{"num_experts": 4, "width": 128, "beta1": 0.95, "epochs": 20.9}
Rows from block 2, named by matrix and row number. Rows with one number belong to one attention dimension. Each number is 50 + 12 x the weight over its row's rms, rounded and kept within 0 to 99. All counts start at 0. After the name is the row's rms in percent of the matrix's.
# v: attention query, key and value (stacked) (model.blocks.2.attn.qkv.weight, 384x128, the v third), inputs 0-127
# proj: attention output (model.blocks.2.attn.proj.weight, 128x128, transposed), outputs 0-127
v.58 091:37 59 60 47 36 53 52 61 61 54 36 64 44 49 40 49 37 62 42 50 54 46 49 47 50 42 98 46 61 56 63 22 44 58 53 64 61 57 32 46 51 72 55 39 53 43 36 40 50 46 53 44 52 40 34 37 30 50 64 55 50 46 52 53 38 60 42 57 31 36 49 50 39 58 58 63 57 41 60 53 47 34 30 23 70 51 57 51 51 42 59 69 50 44 42 52 48 48 43 74 36 63 58 51 63 59 49 76 51 35 20 50 47 55 72 64 43 45 35 39 34 31 60 42 49 75 43 30
proj.58 096:43 42 35 51 53 50 43 33 50 40 49 45 50 53 56 50 58 47 67 34 53 68 52 50 57 66 14 40 25 43 65 83 63 46 52 32 64 44 52 49 43 37 35 74 42 67 62 69 43 34 58 51 44 55 59 70 72 40 53 44 56 31 54 47 41 48 56 39 48 53 37 51 62 44 41 42 56 67 47 51 53 64 56 63 26 63 63 60 57 44 50 44 55 51 56 56 40 55 52 31 80 46 39 54 55 39 68 29 50 78 62 60 42 50 36 38 54 43 67 76 58 69 52 60 55 46 40 59
v.59 116:46 61 52 49 44 51 37 60 60 77 45 52 38 32 26 71 38 66 28 49 60 37 61 39 28 27 79 43 68 62 47 51 35 42 57 41 53 40 50 61 50 57 29 61 50 58 39 55 48 46 53 44 51 63 43 43 39 42 53 32 61 51 63 69 53 53 44 48 47 49 55 52 36 39 60 45 56 51 56 54 60 56 50 31 63 62 42 54 40 20 39 52 71 39 50 51 64 39 34 63 30 62 61 51 56 44 45 50 45 33 49 40 51 57 50 61 27 58 71 28 34 47 53 57 36 73 19 42
proj.59 115:59 47 47 55 57 43 54 47 42 42 47 49 61 51 84 43 41 30 61 41 32 57 49 43 62 55 24 52 31 35 67 57 49 39 43 56 50 79 50 51 42 38 56 38 56 43 46 40 53 59 42 54 33 57 58 52 72 43 43 58 42 53 63 37 35 54 54 48 50 35 41 51 49 38 47 45 50 60 45 53 41 68 45 65 38 49 46 49 65 72 69 67 27 59 52 50 31 47 70 33 60 47 34 46 62 49 69 43 71 77 40 83 57 36 50 42 67 44 43 74 57 40 56 44 59 42 79 55
v.60 091:39 38 46 60 44 64 39 55 33 66 53 40 51 51 18 42 47 56 48 47 58 63 39 43 49 32 51 62 28 62 53 47 48 41 68 48 67 47 44 69 55 43 50 37 56 46 37 53 76 75 56 60 43 43 47 42 64 58 40 55 34 34 52 69 68 56 44 58 27 42 41 44 39 52 47 30 63 40 70 49 52 63 32 33 38 64 59 51 30 45 52 47 43 42 50 40 53 35 51 35 30 68 50 47 68 55 47 58 81 47 44 52 39 37 51 85 49 44 54 58 46 54 51 35 25 52 72 46
proj.60 091:54 53 59 52 59 47 52 55 49 39 50 55 43 53 69 57 43 46 58 51 45 34 50 45 52 40 60 25 59 51 33 50 59 49 36 53 39 60 44 63 52 49 55 47 47 51 53 39 11 40 32 35 56 75 73 66 33 45 48 28 47 50 40 55 37 57 58 40 86 36 43 60 52 38 56 57 47 70 27 43 40 45 42 63 47 32 45 40 68 38 30 50 65 56 46 82 34 70 36 50 74 29 48 51 36 49 49 37 56 57 48 51 52 48 46 24 66 53 61 49 54 39 55 70 59 55 34 45
v.61 093:63 50 45 61 41 51 59 71 71 29 58 50 52 29 47 44 67 37 40 32 70 16 32 49 54 69 63 31 59 55 30 56 54 43 40 56 58 41 45 53 51 37 47 23 30 49 59 59 39 39 47 59 54 28 35 56 29 53 69 41 67 50 47 56 47 52 63 51 46 52 59 39 56 63 43 56 62 49 44 58 39 31 36 56 47 42 45 52 61 34 57 55 67 55 55 55 48 63 46 43 37 38 54 42 46 37 37 76 62 59 47 58 55 50 52 71 55 38 60 31 32 32 49 28 36 39 26 46
proj.61 091:39 54 41 54 64 41 45 43 37 56 46 47 79 57 52 42 39 59 48 43 42 77 55 50 47 35 31 55 31 34 74 42 54 57 43 60 66 68 49 32 57 62 43 61 69 30 22 38 56 53 57 41 51 79 59 48 59 54 58 48 52 74 54 59 51 41 60 42 45 44 56 41 54 36 53 41 38 71 74 51 53 55 70 44 32 61 55 62 58 58 48 40 43 33 57 55 56 27 66 46 66 67 59 55 41 74 67 36 25 48 47 42 45 41 56 41 54 49 48 70 65 59 49 56 68 57 66 56
v.62 099:46 39 41 40 52 60 51 48 43 48 53 56 56 48 60 30 50 42 48 57 53 69 55 64 66 56 39 59 51 45 61 59 52 54 49 50 45 51 63 56 71 51 65 62 47 61 44 79 15 67 41 62 47 59 68 52 65 34 40 55 41 68 43 41 72 48 41 42 48 42 47 52 45 41 41 47 44 48 66 54 45 63 44 46 42 58 44 50 65 52 43 45 57 62 47 48 57 45 60 38 80 58 26 57 30 44 54 42 48 57 69 40 42 43 39 30 29 68 32 84 71 72 51 64 44 25 75 60
proj.62 098:76 40 64 54 47 59 54 58 61 40 63 36 49 46 41 74 52 63 45 45 52 47 59 50 38 51 60 50 56 54 40 31 36 49 52 48 51 55 43 38 44 47 57 44 41 39 47 28 77 53 59 50 58 28 39 52 43 79 48 54 43 50 28 66 68 39 55 48 58 79 57 57 50 57 58 50 36 53 33 44 43 45 49 62 62 29 51 53 44 36 62 47 41 33 43 60 63 50 48 50 15 36 77 50 64 57 33 41 59 37 45 45 57 48 50 62 50 37 63 10 39 32 32 39 54 69 49 45
v.63 124:45 62 59 45 55 43 37 55 50 55 56 61 61 31 66 38 39 61 40 52 49 66 51 36 45 62 65 43 49 52 51 36 53 51 40 58 51 38 46 47 73 46 57 40 67 38 61 51 45 54 47 55 41 49 27 40 26 36 48 56 55 41 45 52 61 61 59 36 47 49 40 53 43 52 50 68 53 46 98 51 78 38 31 54 48 55 32 37 56 57 44 36 61 50 36 56 51 55 44 70 75 59 50 44 44 56 65 71 56 45 33 64 57 49 57 47 42 66 22 27 56 37 73 59 58 18 49 40
proj.63 127:45 35 39 57 50 57 55 41 55 56 64 42 54 52 42 62 72 44 52 51 56 44 54 59 66 54 39 55 51 42 59 58 52 58 39 44 49 63 51 41 49 59 56 68 30 64 33 53 55 42 48 44 51 39 58 52 71 61 53 55 54 52 46 62 53 38 46 48 39 56 58 43 53 56 62 52 44 58 18 56 26 61 60 47 54 33 71 67 37 35 61 51 36 37 63 59 55 31 51 39 40 41 71 65 54 39 49 31 36 57 69 49 43 65 36 62 41 32 84 82 55 76 21 43 58 79 50 63
v.64 104:65 60 43 53 48 37 34 54 50 62 41 53 45 73 61 51 58 43 44 68 39 43 45 11 33 53 61 36 34 62 38 75 34 50 48 25 49 49 59 76 39 48 45 28 58 55 48 42 45 70 49 59 19 46 64 45 44 43 51 25 61 54 39 59 54 47 51 59 27 57 56 60 67 48 53 43 52 48 42 34 59 31 36 41 44 39 32 71 46 57 44 49 75 55 50 45 52 47 42 56 61 41 47 47 46 44 50 53 40 49 53 28 65 59 20 57 49 57 74 57 49 43 42 34 54 44 33 49
proj.64 102:42 60 47 39 47 46 80 61 45 31 59 54 45 64 32 54 51 45 52 49 66 54 54 79 53 35 36 70 51 58 55 22 45 61 42 57 51 47 49 37 66 58 39 67 48 60 48 75 45 36 54 45 61 50 61 48 51 53 45 92 46 58 56 42 37 48 49 54 57 56 48 47 27 56 53 64 62 46 71 47 35 71 43 58 57 63 47 38 55 47 53 55 22 49 68 78 58 50 49 53 46 47 36 48 44 43 52 56 62 57 51 79 65 41 82 50 41 61 32 51 58 73 42 58 47 55 51 46
v.65 089:32 44 61 55 54 54 40 53 55 32 66 43 45 38 44 60 35 70 58 34 38 49 51 66 51 47 75 51 48 41 42 59 54 70 45 36 63 78 39 36 46 54 54 58 50 58 55 67 63 20 42 47 68 62 62 60 50 63 48 61 56 40 47 25 56 47 40 50 33 42 48 49 35 48 59 55 47 51 52 58 40 60 50 49 42 50 52 36 39 30 75 67 48 61 63 36 34 21 56 65 46 31 54 53 61 61 42 59 36 29 53 57 47 34 70 26 39 43 60 46 77 44 45 55 37 48 72 63
proj.65 089:42 47 54 44 51 45 29 45 43 87 45 59 45 41 58 49 42 34 35 66 55 64 50 36 33 49 37 29 63 48 47 49 63 45 60 62 43 56 46 57 55 44 58 47 56 52 39 32 36 76 60 57 59 34 39 39 57 50 43 18 41 50 33 65 47 43 44 42 59 45 47 61 68 57 49 34 57 41 40 47 88 48 57 43 51 50 63 69 46 52 38 28 67 40 44 59 51 69 45 29 49 69 33 47 43 40 45 47 52 59 53 47 52 48 27 43 45 33 36 62 30 50 38 67 60 40 24 57
v.66 074:49 49 57 62 36 63 60 32 45 48 49 43 55 63 60 51 31 39 50 42 69 30 63 48 52 43 69 49 59 37 51 63 33 44 38 46 57 42 50 53 36 58 45 52 46 43 57 28 59 52 70 34 57 49 52 80 49 44 49 39 45 43 30 60 63 40 50 21 39 61 53 58 44 50 52 64 44 59 42 82 38 49 45 56 37 76 55 48 39 36 45 28 43 23 54 38 59 47 43 56 68 43 63 48 51 41 53 47 70 32 69 41 29 29 64 57 36 46 64 29 54 64 60 76 46 52 44 57
proj.66 077:55 56 43 45 55 41 30 50 53 42 40 54 37 62 35 64 61 46 39 49 48 37 51 46 55 57 36 40 52 46 56 37 74 63 41 31 34 51 55 48 54 51 57 39 56 63 33 81 46 57 43 48 53 50 46 30 36 57 55 44 52 49 52 36 53 51 29 67 55 53 56 38 55 43 43 39 40 42 54 38 79 63 58 25 61 51 57 50 53 89 43 58 54 89 54 73 35 57 44 44 42 53 53 48 66 68 55 41 34 59 61 46 66 51 25 35 53 44 56 41 55 52 39 20 42 43 70 61
v.67 094:63 46 44 48 47 47 58 37 47 29 47 49 54 14 46 41 40 43 52 49 55 60 42 52 63 51 30 60 20 49 49 29 50 48 51 50 57 43 46 48 66 44 66 53 52 60 55 78 24 51 33 41 62 49 49 34 74 35 43 55 49 48 51 53 64 54 37 55 56 52 62 47 75 51 55 46 50 33 27 41 43 34 39 51 42 55 52 45 52 62 35 51 24 53 55 66 38 82 60 53 42 65 37 49 53 58 61 66 60 60 66 58 51 41 63 29 41 49 24 74 47 48 24 43 57 50 41 59
proj.67 100:54 48 69 52 48 56 53 50 58 55 55 50 57 41 80 46 45 49 42 47 36 42 37 45 56 55 53 40 70 52 48 72 53 51 60 51 47 54 45 44 35 52 22 35 48 39 52 23 78 52 48 54 50 61 58 67 50 54 43 55 38 47 60 49 32 52 64 35 67 37 38 62 40 50 43 51 64 78 62 46 16 64 48 51 44 52 46 68 58 38 52 48 58 48 43 31 63 26 35 38 52 43 72 45 43 51 44 57 49 41 40 40 31 54 39 67 80 46 59 24 61 67 76 36 42 56 38 48
v.68 098:65 67 51 57 70 50 55 43 42 42 37 57 62 47 47 59 49 42 40 53 79 71 77 65 65 58 40 42 45 62 61 30 65 42 56 52 54 31 64 51 67 70 59 72 60 60 66 55 42 61 65 54 38 38 18 41 69 42 44 55 71 38 63 54 59 57 49 68 57 52 44 63 48 36 55 57 59 43 58 44 44 61 59 49 48 60 56 47 47 54 67 38 75 57 40 62 41 57 69 43 65 75 55 27 32 60 57 34 53 79 43 55 57 46 50 47 60 46 36 60 48 62 47 53 51 39 45 36
proj.68 101:56 50 67 57 46 58 47 40 52 31 36 52 48 60 40 35 58 53 63 39 13 28 61 55 53 45 69 59 58 42 43 68 53 48 47 61 49 54 44 55 49 19 62 46 33 44 63 27 54 44 35 44 65 57 55 58 57 60 46 49 32 50 57 41 38 55 57 44 54 50 60 45 41 55 58 57 54 46 29 46 41 28 65 63 38 41 48 19 55 48 34 65 21 43 70 55 53 35 46 59 39 28 69 58 68 43 49 61 52 19 63 41 26 52 42 53 61 53 60 37 62 32 49 56 47 56 59 52
v.69 096:53 62 38 55 59 54 57 45 51 51 60 48 58 47 70 52 47 48 68 31 48 50 48 37 52 35 74 36 51 37 58 49 53 54 46 65 64 27 50 57 57 39 27 61 38 61 56 18 71 24 56 56 53 39 78 74 53 48 42 50 42 62 48 45 27 54 47 46 65 52 47 45 59 47 56 51 59 56 66 46 53 50 64 60 59 64 39 37 30 32 63 51 28 32 41 47 49 54 60 43 59 39 67 50 68 72 31 52 71 46 65 30 37 40 41 70 43 57 40 48 58 70 40 47 53 28 53 53
proj.69 094:43 36 40 58 36 56 50 33 46 44 48 48 33 64 31 52 50 38 38 66 36 46 51 52 63 49 65 49 44 69 49 49 60 58 49 26 52 63 50 32 40 69 78 36 42 38 39 77 38 69 34 42 50 64 21 12 47 48 52 54 43 54 53 52 49 49 70 51 56 53 50 42 45 57 35 40 37 52 32 57 46 71 45 36 60 56 58 44 43 83 51 47 80 59 58 59 42 48 47 50 51 62 39 43 48 39 43 49 45 57 55 56 69 50 64 25 56 39 57 65 45 48 64 35 55 70 56 44
v.70 094:47 38 48 53 36 43 45 45 50 55 51 62 45 55 41 30 46 56 45 52 64 39 59 38 33 16 54 32 61 60 34 49 35 59 56 41 63 58 22 65 61 37 53 58 34 66 30 12 51 55 52 58 48 41 76 53 45 39 36 52 46 49 42 37 46 44 55 41 48 46 53 51 47 47 42 65 12 62 40 55 61 55 43 50 41 50 72 69 53 43 53 42 72 47 43 43 76 43 44 53 34 42 38 38 44 48 58 51 51 34 36 71 41 30 52 71 63 47 41 45 67 55 56 57 48 44 70 62
proj.70 089:35 53 47 36 35 46 38 46 39 50 53 36 65 47 44 63 50 55 66 57 62 70 52 34 60 65 49 53 41 37 56 47 76 41 44 48 43 58 47 48 47 73 52 45 59 38 58 96 50 62 49 36 50 36 22 56 47 64 68 46 55 34 42 55 76 49 41 61 44 50 49 35 50 66 45 41 55 59 54 50 47 61 67 52 51 38 36 34 47 41 37 44 34 55 35 60 29 37 74 40 60 41 43 67 55 60 67 39 50 72 57 31 45 65 48 19 36 60 36 47 57 38 40 52 49 50 52 46
v.71 072:55 56 46 57 33 42 44 60 34 34 54 58 49 56 53 60 64 51 44 48 54 62 50 47 59 35 39 46 58 63 36 31 59 49 62 41 55 41 43 42 55 54 47 67 53 55 42 26 31 66 64 61 40 33 50 34 62 51 49 51 42 40 47 63 43 49 53 57 71 47 51 70 47 54 41 44 77 31 70 20 59 36 38 60 48 59 54 40 47 60 72 38 57 39 55 58 29 76 74 35 53 24 47 21 46 63 44 40 64 59 50 67 32 63 41 32 66 54 56 48 59 57 66 48 63 43 55 33
proj.71 074:62 37 51 60 49 47 53 55 51 67 37 61 59 52 25 31 35 50 44 33 46 30 45 56 57 66 58 73 32 52 49 47 33 42 53 64 62 48 67 35 38 33 55 53 42 20 49 47 62 52 35 46 50 47 46 64 43 55 52 62 39 50 47 39 41 62 64 45 41 56 35 47 40 55 64 43 43 47 23 69 31 66 74 58 53 44 54 37 51 36 21 64 47 44 48 55 84 51 55 55 46 51 60 58 54 49 42 65 31 33 54 24 58 42 72 53 50 47 65 41 38 53 29 36 33 55 51 50
v.72 081:30 36 59 48 52 39 55 51 55 33 52 49 54 27 71 40 40 57 56 32 62 43 38 35 63 36 49 83 83 52 46 49 41 39 57 44 69 68 37 45 56 44 61 42 53 31 47 46 54 46 48 47 60 62 72 62 34 56 46 45 55 44 54 64 52 44 46 50 49 46 49 48 46 61 59 63 66 77 31 47 52 42 56 60 37 50 54 31 38 58 43 46 17 34 43 38 40 59 56 49 54 41 30 52 42 55 23 60 70 30 61 21 43 43 50 63 48 49 60 50 52 63 57 61 49 44 28 62
proj.72 088:63 68 48 46 45 48 40 56 52 75 55 65 37 50 48 58 58 38 39 59 54 50 47 52 35 67 44 23 27 56 54 58 55 53 43 49 26 40 56 56 54 64 25 51 43 59 34 50 47 54 44 60 46 33 42 46 57 45 53 54 36 52 45 42 28 68 45 58 54 57 51 39 57 38 44 34 42 52 58 51 37 58 43 28 63 59 58 82 59 27 53 70 80 72 63 74 60 39 52 36 60 67 57 46 54 50 56 36 31 49 47 77 54 55 27 35 52 47 52 46 42 45 37 29 52 30 62 47
v.73 097:42 31 43 61 44 54 46 47 49 51 50 38 47 50 61 66 41 38 40 45 70 39 44 73 66 58 37 43 39 42 70 47 35 51 51 57 62 54 40 67 55 35 61 55 45 51 47 77 33 47 41 56 43 47 42 29 63 32 43 47 51 42 51 52 56 52 52 47 43 36 65 48 56 58 68 58 38 45 07 58 54 31 53 42 49 35 23 46 54 54 73 54 33 66 46 59 27 72 67 46 34 20 55 49 37 55 64 48 47 40 43 42 47 64 63 27 43 41 38 33 55 34 59 50 47 40 46 70
proj.73 094:58 69 55 57 57 45 66 39 60 62 52 48 43 20 57 49 37 53 48 39 22 65 41 34 37 53 59 51 56 34 44 65 62 54 50 48 51 46 52 39 34 48 42 55 54 51 42 34 62 66 56 38 79 51 53 65 36 61 47 56 31 65 54 43 37 54 37 63 59 48 51 55 50 32 53 40 71 53 85 60 38 38 33 56 40 53 85 62 49 48 40 42 61 50 62 39 71 45 44 51 88 69 52 66 55 65 41 45 47 68 54 50 48 47 42 54 62 57 51 65 51 74 43 48 50 38 48 54
v.74 085:51 49 57 51 47 46 50 42 65 62 43 40 51 34 62 64 41 73 41 57 79 41 65 54 69 67 38 52 51 53 76 33 63 51 52 79 49 65 62 47 65 57 33 31 41 37 54 66 49 45 60 44 49 46 40 50 65 46 41 75 70 36 58 55 45 48 48 46 68 59 58 38 27 49 58 56 55 53 40 65 58 49 48 29 50 69 47 47 54 55 40 54 20 40 66 67 41 80 52 46 53 56 47 49 49 55 41 59 63 69 34 43 32 52 62 60 53 55 30 50 57 69 52 64 56 77 50 50
proj.74 091:50 45 47 68 61 57 67 45 57 62 63 51 52 50 53 45 43 37 63 35 37 56 40 69 43 55 63 37 37 47 32 63 42 49 39 37 49 37 47 53 39 49 54 59 59 53 44 32 54 69 39 52 57 56 66 54 43 59 63 45 33 52 60 67 46 60 53 51 55 63 53 46 71 43 51 63 40 50 68 53 38 29 51 65 40 28 53 50 41 62 68 56 62 74 49 20 48 38 39 53 34 58 57 55 38 42 45 47 44 17 54 47 55 52 37 49 64 57 70 39 49 18 40 40 46 03 56 60
v.75 101:53 53 49 46 42 59 61 67 34 49 37 44 33 68 60 36 52 37 39 47 30 57 56 48 31 52 53 47 43 27 59 63 45 50 57 47 49 44 49 56 61 62 38 45 44 46 47 39 53 54 48 53 25 46 44 41 49 37 45 45 42 51 44 72 43 55 49 41 55 62 37 45 48 47 54 22 63 22 61 54 40 44 30 31 44 44 13 50 40 55 58 43 39 45 55 27 40 42 19 32 53 65 46 41 40 39 53 55 49 28 31 69 61 59 51 70 39 40 72 21 62 28 56 42 55 58 35 47
proj.75 101:53 51 47 55 49 50 44 38 47 33 53 54 57 56 25 61 48 43 56 60 52 39 43 58 62 56 47 47 53 82 38 55 32 41 48 60 45 47 45 54 30 55 74 40 44 66 50 66 57 52 51 45 55 50 65 43 43 68 46 70 62 59 50 44 66 56 41 54 55 57 67 47 36 42 34 64 30 50 69 38 70 50 46 57 58 62 72 33 47 21 67 55 40 41 36 55 56 64 52 72 38 27 37 47 60 63 44 67 69 70 62 39 62 61 48 46 68 53 42 63 37 90 35 40 40 37 51 44
v.76 090:41 57 57 43 59 52 34 50 38 32 54 48 42 29 45 49 68 42 54 56 34 55 38 47 52 49 27 60 71 64 31 51 52 42 40 31 35 36 51 60 38 41 69 45 36 57 69 35 50 58 44 57 48 62 76 38 47 35 48 57 42 59 57 36 59 53 46 57 41 30 49 48 51 43 41 74 63 63 59 51 50 37 57 87 53 39 70 59 72 40 29 41 52 53 50 53 57 49 44 66 41 18 47 52 52 39 36 15 68 47 54 43 47 37 33 32 58 43 55 53 49 46 33 49 41 50 65 51
proj.76 091:50 56 24 36 57 36 44 54 46 48 53 51 53 57 60 34 47 55 46 60 54 51 47 41 39 48 38 55 31 25 62 48 58 61 64 47 53 53 48 56 71 34 21 55 60 45 25 64 33 30 66 55 41 64 23 67 46 51 40 47 43 54 65 47 28 36 53 41 50 57 34 50 38 57 49 26 54 40 37 57 44 69 57 22 54 51 24 53 64 35 56 68 61 46 48 47 41 59 69 42 56 66 54 62 66 41 75 63 52 63 53 61 38 55 65 63 49 48 54 54 51 47 77 57 60 68 59 40
v.77 117:63 56 53 48 56 46 31 49 69 68 41 41 56 69 32 52 51 60 42 49 51 68 54 49 46 79 61 12 30 52 43 53 44 50 39 33 58 62 57 54 43 61 34 20 36 66 37 65 49 41 63 53 22 45 39 66 39 45 57 67 61 53 49 45 32 48 45 49 40 64 52 55 61 56 58 59 49 64 75 51 33 56 42 35 51 64 45 44 40 49 47 58 90 54 50 42 52 40 44 64 72 66 58 55 58 54 49 44 42 61 57 42 43 46 65 65 45 51 70 54 65 57 41 45 32 47 43 52
proj.77 118:37 52 50 59 45 53 67 60 39 28 59 77 53 46 47 60 50 45 68 59 47 48 76 59 51 41 57 81 62 47 47 39 57 51 37 45 49 60 66 59 77 54 80 61 70 60 57 33 56 61 41 35 57 48 61 39 40 61 38 52 48 58 48 67 56 45 65 51 59 48 52 42 39 55 51 54 47 37 54 49 72 42 58 53 33 46 30 42 35 75 61 32 23 42 61 62 56 56 56 55 22 38 36 33 41 50 48 52 62 38 50 65 76 44 38 48 42 55 26 57 50 48 37 62 48 65 56 57
v.78 089:36 24 38 50 50 56 56 56 59 56 59 23 33 69 67 61 51 38 61 45 40 37 39 36 29 55 43 46 62 43 53 57 42 51 53 37 63 57 56 65 42 61 26 44 40 47 45 49 46 51 35 51 32 38 56 53 44 44 69 39 42 48 47 45 51 58 54 37 27 57 38 60 39 52 60 17 58 57 43 68 62 43 43 55 35 51 50 53 53 37 65 69 28 51 61 24 45 53 45 43 38 26 61 54 46 42 41 52 45 35 46 58 64 36 43 75 50 57 79 31 31 54 54 39 54 33 28 52
proj.78 082:65 50 44 34 52 44 50 53 43 66 57 69 59 41 33 41 58 53 56 64 65 64 43 47 65 44 44 42 47 60 40 52 51 64 53 60 43 62 43 52 37 55 61 45 34 64 49 67 63 50 60 57 56 46 68 63 53 61 31 44 36 53 58 53 43 51 40 78 54 55 45 46 66 32 46 74 47 38 82 50 58 66 46 50 72 59 58 36 48 52 46 47 78 56 48 61 60 49 36 69 65 75 25 53 67 53 49 73 67 67 48 50 66 52 60 33 51 65 32 66 71 48 45 38 39 73 64 48
v.79 095:55 45 55 44 36 42 60 55 46 46 52 41 32 37 43 39 55 51 43 45 27 59 43 57 75 50 49 52 39 45 44 42 50 49 43 28 48 59 52 48 46 45 51 47 39 52 61 82 31 49 30 52 52 61 39 40 46 45 40 55 59 43 40 43 48 47 47 54 31 68 56 48 64 72 65 64 43 52 20 61 57 45 55 45 45 24 22 31 56 67 40 46 41 53 49 46 27 50 29 55 50 53 47 60 47 46 59 53 19 24 45 62 57 56 84 67 30 46 34 46 56 35 62 60 24 48 37 54
proj.79 100:38 66 66 47 59 47 46 44 68 47 50 55 57 36 73 54 31 60 57 45 60 46 52 26 25 61 32 43 66 54 55 79 56 50 41 63 43 51 47 54 47 52 60 38 63 58 38 22 65 42 68 57 57 39 66 61 50 54 47 46 52 55 58 48 52 51 51 46 64 30 59 59 33 52 48 37 63 42 79 57 48 34 36 51 43 62 62 58 45 31 70 27 49 50 57 36 80 51 68 43 59 50 48 64 38 58 53 44 66 74 49 49 39 41 27 44 65 56 42 46 45 73 52 57 73 37 48 53
v.80 102:58 54 32 52 46 57 57 59 44 62 48 43 62 66 54 50 54 43 49 56 57 49 43 59 41 51 20 26 39 26 65 45 48 43 56 42 37 39 56 55 67 41 38 61 54 67 44 64 31 51 57 53 35 32 47 39 67 35 50 41 37 49 46 61 68 46 55 41 42 42 46 48 83 48 38 26 39 33 22 50 40 39 53 51 46 38 26 56 63 56 83 65 72 68 38 63 45 62 56 38 54 51 62 54 39 48 65 48 41 33 35 50 48 62 40 43 39 57 50 35 49 36 72 45 49 32 42 43
proj.80 107:44 53 65 52 49 49 53 51 49 23 48 51 52 41 46 53 52 53 58 27 38 48 47 47 60 48 73 68 60 56 51 51 46 50 61 55 65 56 46 39 24 44 52 40 47 50 62 36 72 47 56 44 74 71 45 66 35 68 51 55 54 47 42 28 53 51 33 54 57 46 36 61 27 38 63 71 74 60 71 51 63 51 34 73 47 68 65 31 37 47 38 43 34 32 65 37 57 60 52 49 59 38 56 53 56 59 43 51 64 79 60 45 50 40 68 50 66 42 43 67 58 71 35 41 51 74 60 55
v.81 095:64 54 61 36 49 35 49 44 60 56 36 44 27 52 43 53 36 69 51 56 48 51 42 53 52 59 42 40 68 60 31 66 56 49 47 42 56 75 57 40 37 52 52 30 49 52 53 97 25 54 56 54 36 55 22 59 48 47 42 51 58 49 59 56 44 57 49 56 41 68 52 50 55 54 55 60 43 44 31 42 63 56 67 31 59 45 26 29 49 74 37 48 63 68 69 57 40 37 55 54 66 48 58 49 53 33 57 45 49 67 50 61 49 56 32 40 64 74 41 49 37 50 33 49 31 57 55 28
proj.81 099:49 59 47 54 62 55 67 51 45 46 59 50 64 59 56 53 56 34 56 48 33 57 66 59 37 55 47 61 37 54 61 34 36 48 49 51 46 45 54 59 69 37 40 61 54 56 53 11 60 32 57 67 70 54 78 56 53 52 54 51 44 60 45 43 38 42 52 44 66 32 49 58 53 51 37 38 55 53 64 50 60 25 55 50 38 50 71 65 51 51 49 34 25 68 54 32 57 50 50 43 47 60 47 53 35 61 52 62 49 24 53 52 54 48 69 80 54 52 23 48 57 35 51 50 86 27 47 74
v.82 108:48 24 52 48 38 50 55 65 59 46 45 42 22 64 45 31 42 50 40 53 59 38 51 37 47 66 54 55 53 61 74 57 47 62 62 54 58 60 32 52 46 45 43 35 56 45 44 90 50 59 62 43 43 31 33 53 40 44 56 34 56 46 49 33 42 59 51 47 41 55 54 55 36 58 66 13 44 62 45 45 42 27 25 36 27 66 53 48 27 57 55 49 66 38 67 51 38 56 63 28 39 51 29 45 53 38 51 59 52 35 40 68 57 54 56 60 56 58 47 60 49 40 55 50 41 63 40 68
proj.82 106:66 55 60 44 50 54 51 57 48 60 58 52 68 40 53 61 39 55 61 69 67 75 49 56 57 41 50 40 34 49 40 47 51 47 49 44 43 44 61 55 58 71 52 58 47 50 46 26 57 67 38 59 75 39 73 66 56 58 40 65 43 45 53 62 43 53 30 75 52 45 53 44 59 49 44 70 49 50 85 48 72 66 61 53 60 29 53 63 59 28 42 41 40 67 50 37 70 37 53 64 40 45 27 51 40 51 32 44 48 51 41 50 34 61 37 43 34 50 54 23 66 80 45 57 48 34 53 53
v.83 093:40 51 48 61 56 51 68 67 43 51 58 56 39 57 53 47 46 35 34 61 36 43 56 45 44 39 41 54 53 37 58 60 41 48 45 44 47 59 40 51 43 48 37 75 70 46 57 36 50 83 61 37 46 58 67 36 40 55 52 38 53 48 29 50 49 68 66 46 42 48 57 62 51 51 48 50 32 52 35 55 64 52 50 51 22 45 63 67 39 61 71 47 68 25 41 47 52 35 36 48 52 42 44 41 61 63 63 91 25 26 33 52 40 33 56 39 57 32 48 48 60 27 69 58 45 54 39 52
proj.83 090:51 44 49 57 32 35 33 40 45 47 40 38 52 44 42 63 41 49 48 53 71 57 57 25 40 58 59 24 50 73 64 25 55 37 55 59 48 29 62 44 49 53 54 30 61 48 44 62 38 24 62 46 57 36 40 50 57 52 41 46 51 48 38 42 70 40 26 63 50 37 37 45 46 49 56 49 57 48 70 43 51 59 62 60 56 46 46 26 43 42 45 47 49 65 60 71 49 58 62 32 63 52 41 54 39 64 53 06 64 59 68 41 47 32 49 44 37 54 63 34 45 76 41 54 40 40 42 43
v.84 102:58 61 40 47 41 48 85 49 34 38 51 53 43 32 48 39 67 38 24 50 47 44 31 55 62 52 36 73 56 51 40 42 57 49 53 38 30 55 44 48 36 50 64 66 50 46 69 72 34 42 55 49 52 74 23 36 54 51 58 46 56 50 44 52 64 40 53 59 50 41 47 37 58 63 50 60 51 58 31 55 52 30 39 51 39 53 51 29 48 47 32 49 38 22 63 68 35 62 41 48 47 27 37 44 38 32 63 47 51 42 45 82 42 70 46 47 47 47 36 40 45 40 76 64 50 57 46 53
proj.84 105:42 57 59 54 64 36 26 49 67 60 52 55 56 48 49 59 27 64 54 40 52 49 54 41 39 63 44 43 50 55 53 56 58 48 47 69 59 49 63 41 53 45 23 19 52 53 37 22 58 54 54 65 44 43 78 65 46 58 47 62 54 54 54 34 44 80 41 61 36 42 50 60 45 42 56 33 55 44 66 57 41 71 61 48 53 56 46 71 60 29 67 46 69 73 58 27 63 49 51 47 58 58 64 61 44 70 48 58 31 52 36 29 26 50 66 54 54 47 61 35 42 65 37 49 61 46 65 59